A small sound classifier, trained from scratch.
Model: 6.94M parameters, arch crnn, norm batchnorm, widths [96, 144, 208].
Rows from block 2 of a small sound classifier, named by matrix and row number. Each number is 128 + 24 x the weight over its row's rms, rounded and kept within 0 to 255. All counts start at 0. Numbers have three digits each. After the name is the row's rms in percent of the matrix's.
Before each channel's rows are labels from the 100 clips, of 14976, where the channel reaches its highest value: "responds to" is what is common among them. Only what is clearly more common there than usual is listed. The data: telephone keypad tones over noise or synthetic speech.
# conv: width-5 conv, stride 2 (model.blocks.2.conv.weight, 208x144x5, each kernel summed), inputs 72-143

responds to: key "D"; mains hum; first key: D; last key: D
conv.12 095:140113103082110115110082135087129122147118095137101128129162126111100150099092101123156137124118146147128133152127106099161088109093083145152107107097153099143106126102135148142113132083100135157111143088137161186098

responds to: key "*"
conv.15 095:156136172131177169133153117111114128113116108102143154130137154173148129130133139121088085141108108135113133130139181145123109111150106078169129170118119122145083085151103133131151097066111102116132164115104149143116

responds to: key "5"
conv.172 103:123108141150135114097140110104120142144143099117187117098059118140158170132116123172134114084127115119136145124120110117102167131163112121107105111096115150141144081097179163122175089138097129127140144111129106091107

responds to: key "2"; key "1"; number of keys: 9; number of keys: 8
conv.30 097:136104161135095145091159154144153126133074124141179200122124129126117152129134105138123088144139164156105111140127139097115149149137095140092122121178084104138135143105115109113112135082145112099104141142169158119113

responds to: key "D"; last key: D; first key: D
conv.97 107:137156118121136113139098143065131125137095125135120089099148180165141135152151161122128137102111091096162143093083101112114121078130123113133120108127172114125100108131122133118101171163089084088125147095102108165140

responds to: key "0"; last key: 0; first key: 0
conv.127 088:159133139139139108169139123121065090109100154134128104161064161094138143127104094100117092152133104150102143129118114099120131142133129147168130127125159128125151113151134148110131128087119049093124142135144174125136

responds to: key "7"; number of keys: 9
conv.35 106:124111138106126094104154110128111097124115169144154124123150102111089102138140145103127056045101111120117115185149132080141167118109139134094141114187129108173153131121139100158157103145129150153129126158119088159113

responds to: key "5"; first key: 5
conv.166 095:119134133154146143125131137161124107111149083103110096121111148108148166054137105134164151142165143091170171158118145134130174117144131085165135128129119135129138157120121095152110110102126107141137112119161139156090

responds to: key "3"; number of keys: 7; first key: 3
conv.24 106:088144101127133143142127167131134151153145116127173114115079148126095135146089127179118093130138140142100071087109141121128126103147147122149146111155103143145124116125161118130123101079093142165149115096111139171134

responds to: key "8"
conv.188 101:114132126159160115108146145106131113104131131122141176143151140126111140174127102153181167147163088118162089137125126177127090128170096094128165139178126099144112147098122134138126087092111102093103095134154114140134

responds to: key "5"
conv.19 097:115115135196116161116117157175133145121109107087153131188135125119116143111129140148136105167149142122124105114155176151084105110139119130131137135104129144138133108153134123126122128112124121133086095102080131088089

responds to: key "1"; first key: 1; last key: 1
conv.107 097:110128147138145122089134118132131092088095139128132152129063125105126065151149166151155146102143116147100115140173168125105095098143103151113164143159100142119111135115136119154130150147115141174145138154099111110135

responds to: key "5"; mains hum
conv.28 082:139137105122152130120101111150112140137142123174168130101135076135104112153093120142088086144146134155084114093144157140143148106108097144122122089098111119109112156125127093177095147118139151093156119085136143150116

responds to: key "*"
conv.160 105:145157123133132096158138097161135104109136101146118099144115088090098127107157141194116163114153111155111089146106126118135111132130131144149134106135130120139146100140159154122154109157155178159140130108120096118156

responds to: key "9"; number of keys: 9
conv.54 098:110164161080117108122130143164105115123112154177102130131157129117146135101098087150107105147164101123122057142122132126162153108113155127148132110099105120121132126108100096131144114117171080140162171108086144132111

responds to: speech; mains hum
conv.68 113:155102115148167114124134138106115129129145128163198107115140150145090151140104119123148110098122090121088139139123108106130124118112141139092147103119173083130120111127103086125186163090121149156149140156100154122136

responds to: key "4"; last key: 4; first key: 4
conv.162 079:103124132115171155062122142126128112163114177153112151110128137079140124126108132122146105136129126108128129101108141072130163165135142152144120146078126144135097119101147112149142097136152165134162134117108107083123

responds to: key "2"
conv.163 096:110090137128128109123104105088135109093112126135115114113115133107119129112131093082139109172102087147086133139112135145119133083091137133104114119138144125101151140154137134078079101131123125098112159115130105113121

responds to: key "4"
conv.178 108:074145154175103105135124133120138121149174100134155133128140161146130135145110087168143103130106119091111082162116106099144120145126157156142144146111156125150117152111109062133165130124123138143142099129125118117112

responds to: key "#"; first key: #
conv.57 094:121112154110149161091130152107120134140131162097140127127130167132151076084138153083109059134108094106132118115120118121119089132161152105094134098142149126091117111132126110149127165140166166121134144115124106096129

responds to: key "A"; key "D"; mains hum
conv.26 097:114150142106165129099140084133121163151104113124092154148154098132104105106115101146122117126095132100139105112104148133113101141133159108156110133132126134146160106110137092110121100105151061099143134168154161081169

responds to: key "A"; key "D"; key "4"; mains hum
conv.22 094:126107152156142144113123163169122136105101126130134117127108155152120113125127072124116125155100091119142126152142119130084156096124132126126135105142158165101117113146139129117132134135132145141145135178124157154166

responds to: key "9"
conv.186 109:138142104114102140123130098130137121111096080113162138094158172114149144141048103122139175140132133134118177160153134089149128148139159105127160105150185136116078125141102145084132174120100128179081156103157130117164

responds to: key "9"
conv.120 102:146173110115122119164134138167105203165119143110116138144129121136160130139130149143109144142109115152132074125079111150104091123130115158158090168131152136155102159128124132105101104101146102119146157108122116117150

responds to: key "A"; mains hum; number of keys: 8
conv.102 109:140136155101186150152155122104113129155126105168084144104124087118081149110100188155067103125131141132127149146115091136103097135102108148176141141104116140113157085138091094123129146110111117109108148160168118063131

responds to: key "2"; number of keys: 9; first key: 2
conv.128 107:092075092102120090124087122119121138140131116098139148132120112143140162123171128136156099146145111150136106153140132152141147136125115121087086113189129114105109119120147148127133105162145139120175181111132128159149

responds to: key "#"; last key: #; first key: #
conv.150 123:076128130089110150112100136137142141080148149142109133127136091125162098145102123118116119118110117125142092086142151166114119127105160125143119142131120143137094131102135140132110160137192131135106103154138104161160

responds to: key "2"; key "0"
conv.148 105:096105140155132127097131108091121130094133146125120122110114159107114125114147135130095110126172132143166128137145107167118088136131146085088103147140168119138151089117164134135148062095124047138090134069142125144091

responds to: key "*"
conv.65 090:114129179139160126082120119162122080072117147143110130143140146107103132120112110113165080161148098154133135137135130100143126115119130092126145109113142150148143149137145129163118106057135141121116100160124126190151

responds to: number of keys: 9
conv.66 097:121129135142130105097113115133092071155142112128085116126138128130142126128130121131130131123114115098125178154087175124095094164140170121167127102121143121144160094147101086105086155138164147169115094128159139145134

responds to: key "9"; first key: 9
conv.100 108:110137147120090148131112118120104109133127104172140158136126142119157127143099152122086106114094093064101082142117087151117108164142140116127168124148126118119090122153088140131144164090130142091144108137134107137128

responds to: key "#"; first key: #
conv.136 103:149116136090150158127123124130108141145132153136161159134089115129148130136136145151086139118090141126115109140112118149143092166173128105118136125105120136091170178159121130098145148111076070173099087130064159128123

responds to: key "#"; speech; last key: #
conv.84 100:100081178177139168138137143154127109091113136089127172146097140137136115145169131120140127149071126101116138082097149116156129147079103131100142146137113095139156122107114077085128109140127104193139139138138117128109

responds to: key "A"; mains hum
conv.121 108:116127130141108090136156074123090156116135141191128101103121089104119101116124099145152136143150078084131105133095143104109120125123137110163149102105127121091136095081125141141125077134117140116138127161110141079136

responds to: key "C"; mains hum; first key: C
conv.88 096:092126093158137146137094146109121090136122108116149148131147131140104132130137096093125127147110151118101142120165118144105148142116150152163170096103143131152145119144162134140128084102152086132115063085147153123123

responds to: key "2"; key "5"
conv.176 098:128113088125149104124097129102095131087137165098141132148131122159144209137153145134170166148138139125090140137107118125115142118137111136091126137109147087153119084107125125122115082097131103099094139109170180125139

responds to: clipping
conv.204 092:113143132111129144126148153148136144120143113128197157155139094105132174109128099144143116119136157100092146151131151132164118117130127120177166108150147144124143130129139099164102134127134127107112113081134156139159

responds to: speech; clipping
conv.143 099:137136117112141122146166111114190143131116104134147111139142140152070146120116097192103083136095121139143164133169129137107178109130112125125143142134106102171113113119146151151119087106150092138125123129105168121131

responds to: key "5"; key "2"
conv.41 093:114154147147125101114107136099132117100115135096155105139119143122118190106153089143142157132115154105100104122116118147138150144142109113124070152115110132146134145185142122136136120153105140109147147113172141090121

responds to: key "5"; number of keys: 8; number of keys: 9; clipping
conv.73 106:174138094115119132168114105106131132171131145122087119093202089106136167121159096117121125121118103126111125144134119133113133145167130075120155142166128099126092112122150179148124080113150070089105145140150135129114

responds to: key "D"; mains hum; last key: D
conv.55 087:158132164120115112127150154150128129165122107159091143143140138102079079156122118147138126109163109137117094135153117125137100132112102161175133120093140151136103129116120111117091109092115124129115101094084086180131

responds to: key "4"; first key: 4
conv.80 088:129144138102119129128171112103114107121146143146128126090123128095169125086140094115110131134148102125134156126149150128093101112146090131135118146115139147114162133143123104097130128093119124134159112116110145109115

responds to: speech; key "3"; key "A"; mains hum
conv.113 092:137116111135118121107113132095148113146187104127156154121175150105104142132074129162121116122119133112114127167105067127163117165139127094129157119126138159145135135115109116128192072104128093146157147138106147180121

responds to: key "1"; first key: 1
conv.124 105:123143133084097069097086140086135148112173155130167120148167137134144156106124139111145138122099102084156125107084122068114159124148131101121093124125117124152120156119089111123150123140106156155100145099112172125140

responds to: key "9"; key "8"
conv.1 092:090157137138128144063116086119120173142139130138089128127111107160136176112133101117135177126098124134143109153150100085115147141166173113131140120107116112139101119123087109141105132135137126172120123118148118151091

responds to: key "7"; clipping
conv.114 092:099143112143163100147132124107151133149173149167131091136123114130144130130127118074111136142104109134119163079180128138133135123120125156140123137126126158126145094138114131139091164164115156076132097149149135136143

responds to: key "D"; mains hum; last key: D; first key: D
conv.0 093:175145109139105104138122133122123111117119148107108133130147136146132121143137105173149095122112162130115146097102120120111129141106137157168092106114146117156118105146159118140125126107121101139116204164129127115167

responds to: key "#"; last key: #
conv.171 101:106133170110117119121098135140151134103111140156158131155121138097111161111125125120143109148135125195092080152127114108097117106150141091135154113128140131144129135090141141161102116092162128138098159142089112150106

responds to: key "A"; mains hum
conv.3 105:114131124106122134116093144152110100146106124159136079116070102125110124091140110108137107116147146121142108135087113133150128117118114169163115135132102154104119150106099083088113137123118153126147148122154110100101

responds to: key "4"; last key: 4; first key: 4
conv.156 102:100149162131111082119156109139150147135134121161132120119161153070124135166115138103113133137137117099146144060121111140109134127148124133111077103111101134165123089129143072141121128126070111148147101134104138137108

responds to: key "0"; first key: 0; last key: 0
conv.49 089:090171160098170094165103100149132089155144126088118098150128082148144149115116117138124122107128114105120153099139128111126148138126147119114148123080164123134111140099112129110096134106129132140142141121145124134141

responds to: key "2"
conv.119 100:148117111109147143124131108122141089113119121127155137104149130073143138087102094156093140092156146127119114116137083152118146128176152114118158158171141123098125104156113120156063090115113109136097117160144164123112

responds to: key "2"; first key: 2
conv.51 091:150101080108136157133095086149135135119131121150177156123119132130094151117115157108161121099153126147116117121135159128144136124197131159108120127125100106156091111107117121102125146170121154129177063171123176132126

responds to: key "1"; first key: 1
conv.205 107:149088114113138138122091176162139144119099157134117143147086132119124144102149134106109104096151125141097080124141139136149144164107168122108097122162138098138115097112133136143150101139137184119161158154110189145147

responds to: key "5"; first key: 5
conv.58 100:119115132136130091137076109106111113172158145141167139170169123124120135115130114102165120108134095148106111143115155135145099125162098135126124138154126105158145137163080170122116089159094108157108143138149117130141

responds to: key "2"; last key: 2
conv.31 106:106172125090152149081119154093104102135120138141110093129120152132124133105129144135118076140123103137107113125128087123107140100101134089154100148133122103123099106131115134144111173173115080147150100105099104123106

responds to: key "7"
conv.63 102:085128146109114108049140117124130145142152152138126086135109091106112119130112111120086089110101133105167098171139127098088129100130110106152155121175100103118151140107148115138151122108153124157121118127112157141141

responds to: key "3"; first key: 3
conv.104 102:124096150155130149100167143122153150180151149161148117134108133122080091105111155164102124117147104113100125102124131143173098108084170084140133164086122140117116169126124152124098152140109103141166115082127138145107

responds to: key "2"; first key: 2
conv.87 108:115129119163146092143138126118131138160085089139106113075144118146105122103142155133113139083127100099112144117132126146108150172169135127139141101123143148107151141114136147164119171106110120149103148149113139167139

responds to: key "C"; mains hum; first key: C
conv.8 108:123135152140123134086169149127126111160149137129153144148116121136146110137169113113164158102110176121062149085151129093114127120125126119167097117135153062163149104080122075102113140114067105191149131160129147158132

responds to: key "3"; first key: 3
conv.152 091:123088126097086119110136151164142144153186112151171133189145158101092058139135151148120155117085110153093147114131132121112145160109114132141110175098102149166112133130123132142117137186102112137167136133154131139143

responds to: key "A"; mains hum
conv.71 096:126138129130130118110167088162119084106109119142053130114098147116123133138125122118119075131171141102105153153103152128119127147110065170137141126135114134115117118135139140147129069115159129151107158169095122111141

responds to: key "*"
conv.89 103:122146112131131152080148124115094158151075150138079103104114103089115098150078113128117092126151130163102141116131128169109148146148097125092119154136145095104149113145138119113121156149138115099170130138126154142125

responds to: key "*"; first key: *; last key: *
conv.118 102:152117101136090110130117111126160088063147097132136121115126129146124110104137122120144169109133128104146111100112132149113120121119090134089141134122146139128136116138110111157121126145151119110146145157087127211120

responds to: speech; key "*"
conv.168 116:145101103130134085106137095113152152105150142106134113129127102095169142104142138144156130110135111108142096092100092112059094121159094166114094123098110121108140117131111076130163123149139119120105153129128116175143

responds to: key "C"; mains hum; first key: C
conv.34 105:112145097145112125102153146145130082123126133144187102112149137137105152207097117166190128157133106134122115148141150150150159157140134149122150146145164147120144134119091146078154102166117136127126146125102096148123

responds to: key "3"; first key: 3
conv.158 103:095130121135112101184132122115098151141111090089127106118119102107134146101132150121135114104169098112123114136123130118150114124137114105110096141100120103141132162122065109108104076130104115157110127111110103134083

responds to: key "*"; first key: *
conv.155 096:114161146150152077124154107142112131169121113123101115185128122118176150114120140142099131165158128151108124145109107107151079141106124156159147107131129145126106080128187124170142084105113126112117159133105129105095

responds to: key "#"
conv.153 091:117100165090121123141121076138106135122146141129130121130122118172172142160119138104130106170108134113132129141139146119114132169128130128166199069156132140131139112142100103114116124181067117102083122133154109140114

responds to: key "0"; key "*"
conv.181 105:131111137107141165132120135157154110059099135114123142148150115116106149156160109132131183112151102115143096158137132126130146106157124110124147119108148151161124140176148126122128109113131136091137115125109145127142

responds to: key "*"
conv.44 093:144060153130147138093140145141096111172150138128080115103123135154152133157156129152110154148108104181119134122122141160185096082138152119130136118141125093116114116157105110123180134074139109107140130138102163127157

responds to: key "D"; mains hum; first key: D
conv.196 104:137134182102128118172124120140158131151104134148123159100162179166106069135143161161133123130120200158144179112116127109119095142104066134199121178128129120130171115112113152116118165152155115154126129114101123170155

responds to: key "5"; first key: 5
conv.101 093:105190121169123117091121153132122135126145108114145156134121131093157098136102073136101157117122125145126102111105095139104148142157123135159110099088115145140162140108126029128146127138109130112142114132168111129101

responds to: key "7"; last key: 7
conv.52 102:094089149128127136098131148093155107135170129126144118092099113150119137113136102177122145142171085108161136144115093104150124115137146091123141134127084147147089159112144093104176116099116144137136102109128133116104

responds to: key "#"; key "3"
conv.190 096:105137125108157104137102141128142144178124099130148115122097140110110131140136164139126110110119151106102161106130112137143105156192140133143102140118125125134124142133139143107133127100167108100178171135136113101103

responds to: speech
conv.117 099:118078153175133134081150124122101120111138121142117143125100143139121147140140084167138085106124146103144126107148101130093141110082103122104094105120148148083126086118112091120120149120090097148115136182096132139120

responds to: key "3"; number of keys: 9; last key: 3
conv.131 093:101127156148130160103148110135107152144062109135132128101094130134125078140101124108136121125185153155156065124112159142151131140095118115150126125111109095112113127136116125094170160100132130162131164151142141144139

responds to: key "A"; mains hum; first key: A
conv.98 109:136148147092147154157134124176169141115132157126128126168130128128117139123131114118156179134161137106154101146093124144108103150113140149109152166105146141113106100138142155169108112096136118122108167181136145081120

responds to: key "7"; number of keys: 9
conv.106 089:124100110116148125105112140129136138085139085094103122147136125156156131094129115107094104153137119185141083167161187148094118130117125159120138095170130113152132165149102098150145149134133096161111127123098153136129

responds to: key "*"; key "C"; number of keys: 9
conv.11 098:166150152128122145129123123152130116096147086130129068146115155139118144132148108136111138195113099142117109096102148123093108099136141105139142151107111119121138136138134105153117129117118120101121185152135170110123

responds to: key "7"
conv.141 096:103134150141133181140094120121100113125128109119161120145163066108192098146167116110127074178127147101110131139142120136109124161151154124108132133103102174120181146170126096126101128105123118103092130132160165128106

responds to: key "3"; number of keys: 8
conv.47 104:137075124122111105138097163152134096140136127090141091104154154120130122093156117123135133123129116108143137156132131151134111104121170122108096156144120131112167146103096139092110110093123115163170144134107175155102

responds to: key "*"; mains hum
conv.79 101:133158120113132151097119156108119079155134128079075140092123126072100083111083121131137130168176147175157158115125118105125134129079097093158126143137115109098104140122170120066126108159144111112143131137103104126117

responds to: key "3"
conv.36 104:113136113149107119137102189122155163163076131141177154126113116124125130147152140159101114140108113099119113139141119123103127113139127055127118083109111106146140152146129184118167115108128142084133161143097168163103

responds to: speech; mains hum
conv.21 107:146086150120088109150110162148118098136065141107180148149141104154112150111103097128131111107103096134074178133134135132104136175136133091086166115163118099139136110124111119087153145131125108140118120139119127133113

responds to: clipping; key "7"; key "4"
conv.38 099:161159115155127137103155137103161131105150151113137146118156087121124076111083116147144102116133102092158142080134141114106131096113158166133111116185159138085117121125116132163082132193107100186116104131102154141113

responds to: key "C"; mains hum; first key: C
conv.112 096:103122138128083164135149114127100101117139089083152136098122112129121089098111141094156111144123130091153134156114116139129150084141143094175126079145140119106129128088071092161117130146092114102105145101113110133126

responds to: speech; mains hum
conv.95 105:167114090102110114079099102149131116135107111131088132142109143095135113110083133144127153133141081068120134143119117122105103156119106146180147125100110122105117158133121158106123071135115087145152102135080112109127

responds to: key "2"; number of keys: 8; last key: 2
conv.173 092:139151146079136155157130133105109137119090122134178130168161133138122127127108153153087086135095163154152102164140186136120107121160163118100115108144106133141141113150106102136119157076119112128133152183137127123135

responds to: key "9"
conv.116 110:145121116122116143080113183130160131119146134111078160144126146173143126118182128127156172119129124134135138157113161107102132120143143126086158117125145120122155101079117120120156168127089141155153161096119105161112

responds to: key "0"
conv.91 095:124068082111134149139103124134105082157182160187162147116119160137136144128112137160121106134151152174129093132097136109150116166074144113138136115116156147155144092151162180162154141095129102112107124150152158105113

responds to: key "1"; mains hum; last key: 1
conv.85 103:088144117063107136113134159086095124122154157115149125119116106154119161137113140164141154120143101088135096111105138126121135108151116107121115121115153165081101155114101145119141112129111129132105116101141099126140